config.toml
model = "image captioner"
train_examples = 72500
image_size = 64
encoder_norm = "layernorm"
encoder_num_experts = 8
encoder_patch_size = [4, 4]
fusion = "prefix"
decoder_norm_position = "pre"
decoder_tie_embeddings = true
beta1 = 0.95
one_sided = false
adamw_lr_other_params = 0.0027
magnitude_pruning = 0.7
steps = 10300
Rows from block 5 of the image encoder of a small image captioner, named by matrix and row number. Rows with one number within an expert belong to one neuron, the router's apart. Each number is 128 + 24 x the weight over its row's rms, rounded and kept within 0 to 255. All counts start at 0. Numbers have three digits each.
Before each expert's rows are labels from the 100 images, of 14976, where the router gives the expert most weight on average: "responds to" is what is common among them. Only what is clearly more common there than usual is listed. The data: drawn branching plants.
# router: router (encoder.blocks.5.mlp.router.weight, 8x128, trained with AdamW), inputs 0-42
# up: expert up (encoder.blocks.5.mlp.up, 8x64x128), inputs 0-42
# down: expert down (encoder.blocks.5.mlp.down, 8x128x64, transposed), outputs 0-42

# expert 7
responds to: pink blossoms; wide
router.7:140152179118142141141126117114101140107134105123121149113142090134148170153189119121136157106100102081129150106108128115124124106
up.38:112087128128128125128127114134128124149130128127128128136128128128128094182106128167128131128128128106128132117128128099128128128
down.38:128147128128060128135117128130128128128128128128128128072128128128128128062128131192092118128128143128128101128128128128128141128
up.39:128128128128128128128083128128128128113096118128125128139079128128128128128128128054128128128123128097128128128128128128128128169
down.39:128128158128128128128228128128128128128128128128128128128128128128070128128128128128176128127119128055128130072128064128128128128
up.40:128128128128147122128128128128129037128128128128128128130128109128128128128128128184128128128133128128128128128128067128128128128
down.40:128128128086110128138128128128128137128128128128103143128128128114129128128128128128125128128128059082128128237128128128128197128
up.41:128128128128130127120188128130134095128128137128128125128108128128128128128128128181127128128128128128128128128128112128128171128
down.41:128128128128128128128128128128172128128128148124109133129128128122114127128091035128142128128128128122128128151147128128129097129
up.42:065128128128128128128128128128128139123128128128128085128128136160255128128128128128128128128128128128128128128127128128128128128
down.42:122128128128000128128128128128128128128128171128128128128128128128128128128128094128128128129226128157128128128128128128128128128
up.43:128128128201128127159130128128128128128128128128061139238128128128128150128128128046128150128128126184128128128128128128128122128
down.43:128139099141128128128128128128075133128128128128128128128128107128189128128128128128128128128121111204128128128102174128128128128
up.44:151130129125147128128103128128128100132098128128147128088137091128128093128128145133128066128128194067128128128135112128128134088
down.44:128128128128128124128128128128129128128128118137121128128088249128128128128128106128128128118180136128128128128128128128148158144
up.45:128128125128128128128128128128088113128128128128128128128128128128128125128128125128128128128128128128128128128128158128128096128
down.45:128128042128128128128116000128128128128128128128156213128128128128128126180128128128148128128128128128127110128137128128128128128
up.46:128128193129255128128128128125128128085128128128128128110128077128128205128128128188110128130123125128128138128117128128128128128
down.46:128177128128128125128128059128128128109128128128128128086128128128128128128128122128097115109128128089128128128144128128144128128
up.47:128137128128128128128128128121128128128128128124137128128128176128127184128128187127129137128128128128131128128128128128205135140
down.47:128055216128128128100128128128144128128128128132092128112128128129128140128128128128128128017137128154128142128129128128128099128
up.48:128128128123128128128128128128128128128128128130128128128128128128125128128128128127118128128128128238128128128128124128128128128
down.48:128128128128127128128128160128128128128128128160128128128128128128065126128128133128099128126128128056128129128128128128123128158
up.49:128128128128102170128154112128128128056133125112140128128154110128128128047128132056109087127128128091214126156157128149128123128
down.49:128128116128074080128115128128131245128138106128128128128118128128130128128128086128128128121127128041128177128128128128128128149
up.50:128123119128128127128136084128128128124105128143148128178128128128235128148128163128128128128128128128127128128128128128128128128
down.50:085123097128128086128128128173178173135160128128128128138130128128128128155128128123040128062143128128128251128128131128128128128
up.51:128128128130128128128128128020128128125128128128128128128128128128128128128128128128128128128128128129128128158128128128128128128
down.51:128128128128128128128128128128128095128128128128128128128128128128128128128128128128128128128128128128128128128128128128129128128
up.52:128128128128181128128128128128128128128128128128128128237128128128128128128127128128128128196128128128128128128128128128128128122
down.52:128128128128128016128128128128128128128128000128128128128128128128128128128128128128128128128128129128128128128128128128128128167
up.53:166128128128128199128128128128128128128128211128128128128128136128128088128128128128128128128121128129128128152148128128125128076
down.53:128128128119134128128128128128128128128128123131128128181128174128047128128128106128116255128128224128128128098128128128128128158

# expert 3
responds to: wide; green leaves; two-way forks
router.3:123157157109132107136123106168103139132089136118092102118093118147173138119117141096162166128098153163109131140103152144184119119
up.0:128118128128145128128128130128119129255128128128069128128116079128128128104128128128128129148128128128128128128128128128128112128
down.0:128135128128128125128114128175128128128128128027180128128128080128082120128128128128128128128128128071141128128128128129128128128
up.1:128128129149128128128128128128128166128128173128203128044128178128128128128128127128131084128144128174128128128120052128128128128
down.1:196169104120168128128128136106128128128128128095128128128088128128128083128128128203128057128035124107165128135126128174128095128
up.2:128128128128128128149128140128128128128128128154155089128110128128128144128147158128128128128128213128128181128128128095120140178
down.2:128128168128128128095108097107128128128128175128128128128133128021124128128128128128128128063168210085092116128128155110128128114
up.3:223128128128128128134128160128128101128154134128128128128128128128128133143128128128128128128128128128128128128128128128128128005
down.3:128128116220253141128128128128128128128128128128128128128169243128157128128117128128072128107132128128128128128128128070128128128
up.4:128129150128127128128129128200140128189128104128159128128164128128138156128150128128128137128128128128128128131128128128246121128
down.4:128128128128128128139128128128128128128128088180128128128128128128128127128128124128123128178128128128128128094153128128128128128
up.5:128128129255128100128126130128128168128137128128128128128128128128132167114128128128143128123189128128128128128128128128128128128
down.5:128128162128128128134128127128128128128128128128128128128132128128128185128128128128128131128027128128128128128128128128128127128
up.6:128128128128128128128128128128128128128122128128128135192128128162145158079127128128128128128161128128128110105128140169128128128
down.6:128128128128128131148128135149128128103128128128128128094128126192040128128128128128128128128128128091128128070128098128128137128
up.7:128128128128128059128128128128138125128128147128121128124128128118128128128128207128128128144128128255128128128128108128128255128
down.7:128045134149128128143128128128138128128128128128128128128128128126220128128122124128085197128000102078128128149121128134128128127
up.8:128128128124128137128128116128128128128128128128085093062125128128091128102128231128128128124180128128128128128128128128172095128
down.8:128255128128238128128128128128122156128128128197128128128128147132128128128128128123128115126128128109128128128128128128128128128
up.9:129128155128098128128046128232128133128193120160128088128128128128128120128128128132128128128128142128081128127128128128158128128
down.9:128146128128128128128128128128128128128128128128128128128128128128170128128128128128128128128128139133128128038128082128128128128
up.10:128169128128128128128128128128128128128128128068128128128255128128128128128128128128128128128128144128128128128128128128098128124
down.10:128128128128128128128128128128128128128128128128128128128180128128063128128128128128128128255128128000128128128128128128128128128
up.11:128128128128128128128128128128128128128128128128128128068128063079127128128128185128128128128128128128128128128128128128077128128
down.11:128128110128128128128128127128128128128128130150128130128059128128128128128128128125128128104037126128128128128128128178128180128
up.12:128128128128128128128128128128128128128128128128128128128128128128128128128128128128127076128128128101128128138128128128128000128
down.12:128128128128094128128128128128128128128128128128108128128128128128068128128128113128128128128128128124128128137110128128128128128
up.13:131128135097177128128123128128128128128128128206089128113063128128128088090127115128128128128128128128128128128128128128133131081
down.13:101123128128128128186128128109098028128128128128128128128128131128128128128128128119128125128103198177128118078147128128128128099
up.14:128128124128128128128128128128234128128109128128128128130124128127128097128128128248115128128128128128128128129128128128128128128
down.14:128128128149098128128128128128128067128128175128128128172128128127128128128128128128128128082128128128123128128128128128127128128
up.15:128128124128128128128128106098150128128072128128131169128128128133128128186128128137128128128113127145049129128128128128128146128
down.15:128128128165153128128128128215128105128128128128148128128151128128128129110182128128128128235131100128128128135128128128129128164

# expert 6
responds to: bare
router.6:092083119069127140150121118124174109134104142151129143158184153135085139108114112084107091104117130147123116133129125119104119188
up.0:128156128070137128128128128128160116128064166128128073129128128128128128097128128128128119128128128128128128128139127128128103147
down.0:128128128128128128128128128124048128128128164128111129128128128252109093128128128095130133183114128128128128115128128128125128116
up.1:128128128126128128128128128215128128128128128128128128128128128128128128128128136185128128128128128128128128128128128128128128128
down.1:128128128128128128128128128128128128128128128128128128128128128127128255128128128128128128128128128128128128128128128088128128128
up.2:128128128128128128086128128128128128128128128128124102128128098128128128128128128128128128203128128128062128149128128128128128127
down.2:128128128128128128128128049128128128128211128128109128201129128128128128163128128128128128128128128128128128128128128128128128128
up.3:147128128129128127128128121128128137128128128128128128126128125128149128124126128075187128128128128101128128102128126128121128205
down.3:128128128128200128157128128148128128128128128128129128078150128128128128107128167128128103128128128128255128128128128174128128112
up.4:128128128110128142128062126130086128128128142154124130106136202128126216128168128128128084128129146128081128133130128128128128128
down.4:128128128123128128128126128129176111128128078105128143128029128128128128128128128055128128124159128155147096128128133128128128139
up.5:128128128087145128096128120130128128128102234095128128166073128128128128128128115044132128128128128128128128128114128128128128126
down.5:128168128149130064128128151128202126128128128128136166128128146128128128132125128128148128128128128128128132119127127128115128153
up.6:128128128128128128084128128142127129156128151069128069201218128128081126128128128128128128128128128089128128146128128128128192128
down.6:128128165128128125128118128128048128128137128118128075128119180128121128128128128139133128181128128128143106128128128128128128128
up.7:128128122080128149128128138128128128124127128128128062137066131128128128128128123128102089128128127128128128128128146128128128143
down.7:128128128128128128128128223128128128128128128128128128128128161133180128128128128128128128104150128181136164128128126135128128128
up.8:128128105128128128128128128128128104128128128065128128222128128128128128128128128126128055128128129126128128128128128128085128144
down.8:128109121128128124132128174130128128122128128062128072128232128128128087136128128128128036128128051140128128128128123128128128128
up.9:128128128168127128128128128187128128133119125131128128195128183129128128128142135128128115128153128128128128128128128128128101128
down.9:128128177079128128128124128128169128128128190128128177128123128128065128128128091126128128128128128179128128170128128128134128128
up.10:114130129128108116128128195128128128128128128128128128128128128128178128128128138128128167128128031128128128094129128128128128128
down.10:128136128128128128128128128128128128128128123154128128126128128089128128128128128028128128169128128128128128130128128128128119130
up.11:128191128121128164160145128128108128116128128128110195037153128128159128128128128128128167128103128128128128128128151128129128128
down.11:075078128128115128128128102085128128118128128149071128128128128128128128128128024122081199136128128128077128128106128128128128128
up.12:128132138128049128200126128128120128128127128058128128079209128128177128128016183045154128128128128128128128128128128130128128128
down.12:062128153128121128128115137128000154128128128128002128104128128128139128112128128138128128128128128128128128128128073128171128128
up.13:128179128128128137086181128111130128128096128128136128142128128143133126128128128194035119128128128128128128128128128128128128128
down.13:128073127128145128128128128128128111128128151128130128128128128128128128128128128128162129156067128128128128128128128135120128128
up.14:128215128131128128128128128128128128185128140255128137085112128128132173084138145060128128160128128128138128106126128128128128128
down.14:100128052128128128128134122128128128128128127219128083128128128129128128132127128105128068128184128128128128128128092130128128128
up.15:128128128100128128128128149128218075128129128115133128125128127097128128102128128122128128128128128128154127133113128129128128139
down.15:128128114101128247128128126144128125128122128110128128128128128128128128128128136125128066123128074128128128114128128128126129128

# expert 1
responds to: narrow; bare
router.1:120124131136150106127146121111103106163155136096146134127161171133148179109119105131134117074156115150118134118153073147131105104
up.30:128128128128128128128128128128128128128128128128128128128128128128128128128128128128128128128128128128128128128128128128128128128
down.30:128242128128128128128128128128128128128128128128128128128128128128128128128128000128255128128128128128128081128128128128128128128
up.31:128126128128128128128128128128128129128128128128143128128128128193128128223128128128128128128128128128128128161128128128128128128
down.31:128128128119129128128128128128128128128128128128128128128128128128128128128128133128128128128194128128128128128128128128147128128
up.32:108128128124128128117053064128255128128128128152128128148128128128148128128128094128128128128128128128073128128128128128128128128
down.32:128128128165128118130063128128255128128153128105128120128128128128134128128150128128128192128128128039128128184128128155128073128
up.33:128124128085128128128125128128094015128111128079128128128128128167128128128128101128128128128128128128128128128103128128128128128
down.33:128046128128113105145128128128153128128128128128116109128128128128128162096128128090128128128160128222128128109128128128128128128
up.34:124086128128130128128171128128128128128128128077128128128165128128128128128107128128128010114128113128128128057128095128128128128
down.34:128128159141128128128128128122128128128128128128128128055128124128133128128128082128128128128128128128128116128128163177153128128
up.35:127128128128128128128135128128134128128128128128128128128128128128128128128128128091127128128128073128128147128128128128074128128
down.35:128128100128128128128128128179128128128128128128128128128128128128152128128128128128128255128128128079128128128128128128128128128
up.36:128128128088128128164128128128106128102128156128128214128128128128128074128128128128128128128097128128128128128093128129160128128
down.36:128128128128128128151034128128128128128128128128154128128150128128128128085128121150128115135191049206145128128128130128128128128
up.37:154128128128127128128128128128128118182034128128128128128190128128107097128128128128128128128128213128128128128128128128128128128
down.37:128128082166128177128128117128128128128128128128149128083128109128128109128028161061128080128128077128128128128128128128128110117
up.38:128128128128128128128128128128128115128054130079128128128218128128128128128128128083128118128128128128128128172128098128249172128
down.38:128128128128128128115066128128128128128127128128128128128128128128128125168128101150128128128128188166128128179128160128128128128
up.39:128149128128128128128128128128124128105139128128091128128128118104128128183128123135128128135128058128129128129128128140081063128
down.39:066133128128128128149128128128150128125128128133128128096128116128128128128128132128128128128203128128128128128128101069128128128
up.40:128128128128128128128128128062128128128128128128128128128128128128161128128128128142128128128128128128128128128128128128128128128
down.40:128128128128128128128128128128128128128128128128128128128128117128128128054137128158128128128085135127128128128128128128128128128
up.41:128136128128097128145140128128124128128084128128115128096128054113113132132128128103151128128026144128124128140128128111128128128
down.41:128128150128110125128128128128128131128128128128128128128133056128143134128128156128128114101128157128128128160128128128128128128
up.42:067128128128128128128192128082128128128132128128166128128086140128128241128128128149128128128128128128128128128128115128128130128
down.42:128109128128128128128128128128128112128133128204128128128128128128129145128128075128128128096216205128128128128136128128128177128
up.43:128134122128055128131128128128128128128101128128128128128128128047128128104128117128168128128128128128128128128128128128128128128
down.43:169128129128128128128128161176128018128128128107128128156128128128128128128189128189128128128128128128069082128128128128147128151
up.44:128128129128149128128140113124128160248128141133141156180094128128128160128128128128128128128128128128128128128128128128128128085
down.44:142128128157128128140128123128180128128128050128128148128128129138136128128165128128128128128232084186029128128128128128117128017
up.45:128128128111128128128128128128128145146128128128128103128219128182128128128128128128128128128107203128129128128128025128128128128
down.45:128107128128128098128157158128128085128127128128128126128128192128131128128128128138118128128128128128128128128128134128128128128

# expert 0
responds to: night; bare; wide
router.0:099132139145152121092102109130154180093132141123118123169149125100090105140118168108101156134144122123176121097115165136105127136
up.38:128055131128027138128046251128128128128128128172128072109128184116104128008128128128128128128128128128128128128122128128128128128
down.38:128128128123128128128117128127128128128128128128128128167208128095128128128055128149128101128255128128128128128128128128128128128
up.39:127128128139128128128128176185128109128128127128176128044128128129123128097128128111128128128128128053128128128128128128128128155
down.39:128128128128209128128128128131128077115128091128128159147049167128128128128128128128200150059178126128128128128128128128128128128
up.40:128128252128128128188128128128128128128128095128128128128128089128128157128128128128105128128178086128128128110128128128128128128
down.40:129128128128128128128128128168128128128129127128128128128134128076128133128128128169128128128054241084128128128128128190073013128
up.41:128128128109110128128128133245128128145128128128071131128126128128128128128128128128128129128046129128128128067111128128066169128
down.41:128128128128128128128128128129094128128096087128128128128128144128142128128128089128107161128128128128136128128128128127128085128
up.42:128087128117128128128128128128128090154128128128017108102127128128128047128128128128128115128128128128128128128128128128102088128
down.42:125128128128128168128128121128128128128128143128054128102043128128128134172128128135128190128128128128133184128128128128128152188
up.43:128206128128128128128128128117073128123128128128128128128128128128114246128109128136153128130128128128128128128128128128202128146
down.43:128133118128107128128143128104128128128128127133128082060128128090143176128121091102129128128128062111128128128127128104128160128
up.44:128128128128128128128128128127128128128186128128128128128126052128128128128128158128128128200128128217128128128128178128128128120
down.44:208128132119145128128128128128128130127128122128128128137207128224128121128123234128128128128128128154128128128110130128128128128
up.45:089126128138128127138033157128128128079128128128128128076127104128128128126152146123128098128100143128144116128128128128098128128
down.45:128128128128128128130128102128128203128103122208128147086087062128132128128128091096128128128128131128128128128128151128065128128
up.46:128128102128128127128128128128081128128128130128128128128021128128128128199128128163128128147128128128128128128128128128092128128
down.46:128128128128128128141128128128162128128128128128154128128053176128094103131128168128128128131128128142128128128128128128128128206
up.47:128128128128128128189128128128128128128128128118087128128168128128128128091147154128128148128128072150128128175128128108128128149
down.47:128128128128128128128128128128128128123094131128128124089128128128128128192128168114118132128128128023079128128128074128128128128
up.48:128128127128128128128166128128128128128128128128188128128128105128128128128128164128128128128128098128128178128128128128043128162
down.48:193128128128128128128128191128107128173128132128128128128128128128199128128255128128128128132128102128193128128128128128128101128
up.49:128128197128128128128064111126128128128128128128128128128235128172125128067128141110128128128128128129128128072128092127128128128
down.49:085128128128128189113033183128128128128138128128128128128099128162225128128141083128134183128142128064128128151128128123161128070
up.50:128128101155108128128121108128128128128128128128174128128128128128178141128128189128205128126065128128128179128128128128128182128
down.50:128162128128158005128128128128128062128128128134147128128186058174128128128128128128128129192128128134128128127128124165128161137
up.51:128128128128127128133128128128128128128102128128156128128128176196128167128212128103128128128067055128128128128128191128128128129
down.51:101128128128128128128128128128128128122111128128128135128128136128128128128128120128128128128160227128128128127181093152128089174
up.52:087128128128128128088128128128128128128165062128178128129128128128128128128107128093128128128128087128128128128128128150128128128
down.52:128102169128128179131128128128130128128128128128128128128183128128128128128128128128128034192053128215128128128128128128128128128
up.53:128127117128128128133128128128177100133128128128128128199128140128128105128128145165128128128161128150128128128128128128128128128
down.53:128134185128128128128128128128202120128128128128128128128128128128128128128128074138070125128133128128128128128128128128134128128

# expert 4
responds to: two-way forks; autumn leaves; drooping
router.4:173096122171104140144123162105155111111114051103116140104147090114146107141122093159155100139121086112121103147149119111129104139
up.0:128128128128162209128110128128128128063092128128128205128148128128128128128128128128128130128128128128128128128128130106128128134
down.0:128128177128128128168061101128128128068128033128128128128128128128121128128128128128133128128056128128128128128100128128128128128
up.1:128128128128128128150128097128128091128128191087128144128128128128128128128147064210128128128132095128081123128129128128128128128
down.1:144191126128106095161128119128128000128129128128128128128128128163128128153128128128128128128092067128115128128128128084128128130
up.2:128128128128128128128128128128128128128128128255128128128128128128128128128128128000128128128128078128128128128128128132128128128
down.2:112128128128128128129149128128128128128128129128055128128128128128128128128128006128128128102128128128128128128128128128128132128
up.3:128112128128128133128128181128128216128174128128128128128068128128128128128128128128098128128128166128134108128151113087128128128
down.3:128073128128160108128128128128174128128128128128121128128152128128166124128128165128128128128197128128128128161128128128128128180
up.4:128128128128128128156102148128128128139128155162128128088128128128128128128166158128087128128128128084128128128128128128128130069
down.4:128128128128125128129128109128128128143128201128128109128128128128105128128128128128128128128151129128144128137128128211128128128
up.5:128128128139108128130128125128128128128128128128141128154128127164128083128128156128125104128113154128128128128093128128128128150
down.5:128128128128128210128010128128128138105090128218128128087128120128090128128128063128128128128143128128128128116128107079128127128
up.6:128128128128128128128229060128128141255128128128128173128128128073128128128146121063128128092128097128128128128128175128128128128
down.6:128221046087128128128128128128128128128128133128128128128128128128128127128128219131196128128128172188128128128167128128128128128
up.7:079128128128128128128128171128128128205095128128128128125000128086128128128128128128128128120128128128128128128128123128128128128
down.7:066191128128128125128127128128128128128128128107128119042128108128128128128132128128072176128128128177128128128128128128128165128
up.8:128128128169128128128128101128128128128066105128128206128085128128128128128149128128128128079128149128128128119142128128128091192
down.8:120128204128018128077128128128128128106128128128119128128058128128047130117128128143128131069128130128128128128172128135128128128
up.9:218128128128181128128128128128128128128128128065237128128012128128128196128126128128139117128128109128128128128128128051118111128
down.9:128128128128128128128235128140128122128154128128083128128128128164128128094129129128128128128128099128128138096107128128133128128
up.10:204128128169128128128127128128128128128128128160128128128128128128128128178128128128128128037128128111128128128128128128058128128
down.10:101128128128128127128121128128120144119128128128156128126128128108128095128128128128128128128128132128128092128128128130128128128
up.11:128128128102128181128128128128128128128128125128128128128128128128128128128128128128128086057102128128128128162128128128138136051
down.11:128128060149128128128128128089128179128128128000175128128128128128128128128128175128128170130128076061128120128128128128114128128
up.12:107128144147165128094127106128159134094131128049075128128059085128128128128128128103128128128128128128128128128123128128123128128
down.12:180128085128154128128089128128096128128128068071127128128128128211128128128128128128128128135128122128128128123098128128057156128
up.13:128128128128128177128070128128128128128128128128158128151128128128128099113190128128128128128128178128128128026128132128128166128
down.13:128128143128128244128064131128174128176128128187073128128179128128128146128128128128128128128128128128128128128128128128128162128
up.14:128128128128128128107083128164226064091128054128125110128128109128128128128086132128128128128128128175128111128129128128178163128
down.14:128137128128128128128128128167128126128157118128128128128128138128205128128128128128248128128128079111151093128128128128128128128
up.15:112128128178137128186128128128128128128128128128128128128128129128128160128128128128128158128128188128128128129128021128128124128
down.15:128037128169128051128061128128128128128133128128128128128128136128128128128112128128128128128128128128128128128128181128109133125

# expert 5
responds to: two-way forks; night; wide
router.5:127136108125113155142157141096107105116119154170148144159099152128092138126146144170088094154184151125138126131148113125121168122
up.8:109214128128128128128128128128204076128128128128117128097057130128128128128128093063128128128116128128128128128128128128128128128
down.8:128128128212151128128128110128118128128128128128128137128089187063128128118128050128128128128159128165128052094128128128131128135
up.9:128128177128128128128128128128128130128128128128128128128108128128128128128128128128128128128128128128102128128128128128128128128
down.9:135141128179135128124128128128128128213128128128128128128128128128130128128128113128128071128128128128128128128128128128133128128
up.10:142128128093128134128128128229128128123126100131128128128184050128128128096128162128128128128103128126128128128128128128128077064
down.10:071162128128128149128128128120128128128116128128128116128128128128127128128128128223188132128128128080128128128128128128077128101
up.11:128128172128128128150128095123186154128128107128128128128128128161081114168128128152128128128128128128128128126128128128128128064
down.11:112086128128124176128128128128128128174128128128128128164128128139128128128167115128128128066128128128128128193111062128128154128
up.12:128126128128125128128102140148128128128128128119128143127128128128128128168128168061128128118106128143128128128128032128128128128
down.12:128128128128128128128128128128122128128128128128124128128128128094128128128128128164172125095128158128128128079102128128083128128
up.13:128128128128092128128128128126067128128128128128128128137114125128166133110185128167097128128113128128111140128148128128128128128
down.13:128128128126077100128128128128126153128128123174128099125128128128115135103081128128124128194128143128088128128128128128128128097
up.14:080110124148137174173165128080128066128167159162075128128061056128128128128128128128128066128141128128128128128128128091070128128
down.14:128128128125128128128128128194128128128128128128128128128128109128128128116051048128128128128255140128128128128128128128128129128
up.15:128128128148128128175128128138076128128128128128149128128128128085128128128075128128171128128128128103128169128128128128128128129
down.15:128128128128152128128125128070128124128128096128128128128128128111128128108128084101128173128128128128255128147128128128128128128
up.16:128128141112128128128128128070128095128128128133128208128128128066128128128128128128128128128128128128128128128128128128128176128
down.16:128128094128128093128128128099172128128128128128128128152128104128128128128128128117128151128129161128128128128128097128128128235
up.17:128128208099128121128101128128128128128128128128128128224079101128128128128128128128128144128048128128128128128128094128100063128
down.17:128128128128032128089180135128128128128128128155128128083128128070128128089165241128128134128128174128128128112128128120128158128
up.18:128128128070101128128128133128128077128101046128128128200128128128128147128128128128128128128128128177128128128157128128128128128
down.18:128128128128128128128128128128128152128128160128128128118128128128128128128128128128128128128128058106128128115128128128128128128
up.19:128128141164128128129058220163128128128128130128128128220128128094128128128128128131128128128203148117128128128128093128128213128
down.19:128128128128189128128128128156213128128128128128128128155128128128077128128128058128147128128186128111129128078128128128128031128
up.20:090128128109128128128128109128128128128128128128128128128140128128128128128128128127128128128128128140128128128128128128128192128
down.20:128015128128128063128128128064128128129128128128116128128128128128128128128128128128128159128126132062128128128128128128128128128
up.21:142128128085112128144128128128128128128128128128128128128120000128128128128174128121072130128112088128122128128128128128171105128
down.21:128154128128128128107128128128128147128128128128133128126107128128128128128138221151138128128128173128128128128128128128128128128
up.22:128128143128128128128128139233107128128128128128174128128124128195128128094097128128128128128128128128128128128128128128128128128
down.22:128128128128128128055077128114128128128128128128128128128128128128128134134128051128128089128158128128128128128128128128128128128
up.23:128128119062064091136128128120128128128128128128128128128128128059128128128128128128128128128128165128128128152128128128090128128
down.23:126128181128128128128128128128128128128101128129139128128128160128128093060128128128128128128128128128088128128129128128129128253

# expert 2
responds to: narrow; white flowers
router.2:124151123150125144092093118126109163130145150105166122084047080110149117128146126126159167160105100123147139143119121135135099133
up.38:128178128128174128128125128128128094128148193126128128076128128128054128128128129128128128128128128141128128128178115128170132128
down.38:128128128128128128128070128128128128128128042128126154128128125128128195128128143100128128128128128128128110128196128128128110122
up.39:128128128080128128087128223128103093128158119163128128164128128128128092128128128125128128128128128128128128164128128128099078128
down.39:128128141115128128128128044128137128128128128242128128218128095128117128128128121140128128128128238128128128128128128128128128136
up.40:128140128128128145128128129215128121128128128128224128070128128128128128128128128128128130128128128128135128069127128128128063128
down.40:128128128128128128105128128128128128128128128128128128128128128128128128128160128255128128089128054128128128128128128202128128128
up.41:162146128219128128128159128111159128128128153128128128137072128128136128128128129128128128139125157128106189128124128128128077122
down.41:131128179112161115156059123128128128108128106128100143128128128101128192128128128128129128128128176128128068128128153128128128132
up.42:095128128155062128128108128174128128128128128131128128106128234128137128128128128128128128128128186127206128154079128128129077128
down.42:128128087221099132128128128128084139137124128128128157128128141128134128128128079130128128034128128128128128128128128128128128128
up.43:128128028128128128128128128017129128128128128128152129142121128129138128128144203128125112147128128122115128128128128128123134128
down.43:128206128190128075128128130164128050128149128128128128128128128128128132128128128113128128128071128128128128128128128130088142179
up.44:128128128151122128128128128156128128186128128128128128128128140128128207130128155128128099090128117062128128068128128128255163128
down.44:128128128128110128128128107089128131128128128128128128128128128128128128128212128128128128170128128091128128128128128128128100069
up.45:141128085141128128128127121128128107128128109164158128113174090128128128128128156128128063167128128118128128128153150128128066128
down.45:125128128128128128103165128128128076128144129128127128102128128128061128128163128148145134049068154095126128128128107128128128128
up.46:128128128128128128128215128128130128186128125128128128128052128128128128128106128128128130128128128128121145128128132128128124080
down.46:100128174113128166128128128128128128128128128128128128128199128128128192145026162128128128128106129128128128128128128128128128128
up.47:128135089225128128128128128128128128128128117128101116128128137128136128128130122128128128128128199128128146128105128128128128128
down.47:128128217128170133153128111127128128138128128168075128128214120128159128128101176128128097128128128130128083128128202181128128128
up.48:128128128128128128128128128025128129128128130128128128088128218128128128128128037241128128128128127128128128218128128128128120128
down.48:128128128128128128128000128128129128128128126128128128128128096128128128128128128128128128128128128124128128128128128128128128128
up.49:139128128125128128128128152088128101196128128128128128128128128128128128128166128128128128014128128128128151128128128129128128128
down.49:128128128093127138128097128128128128128128128128128128128128128215128210128128128128128128128128128128128128128128128128133128128
up.50:128151128128128128128128128047128076128128128105128128128025128128128128128128128167128128128128059128072128143128128128128045128
down.50:128128136128101128128128135128199128068128153163128140139128128128128128128128128128128128128128128110128128138128128128128128129
up.51:128128128142128128128128190129150178153128128116060128128128128128128128128128055083128128089128147057128120128128144128146128128
down.51:069128127128128128128128128125128128128128133150128128129128128128128128145133128167128129203146128128128128133128128128128128128
up.52:128128099128128128128128128061128128156128128072128128125129128128072128128127128128142128128157128112128128128128128128132021128
down.52:141128128128128128128128075102101136052128129128128128128128141128128105128128128128128128128128128128128128128128128128128168206
up.53:133128128128179133104128129128128126128128128026128128128105128204128128128128157128128116128181131128083128128128128128215131128
down.53:115128128128128128130128094184128231128128128128128128090100128128128128128128192128128128127128128128128128142128128123128129128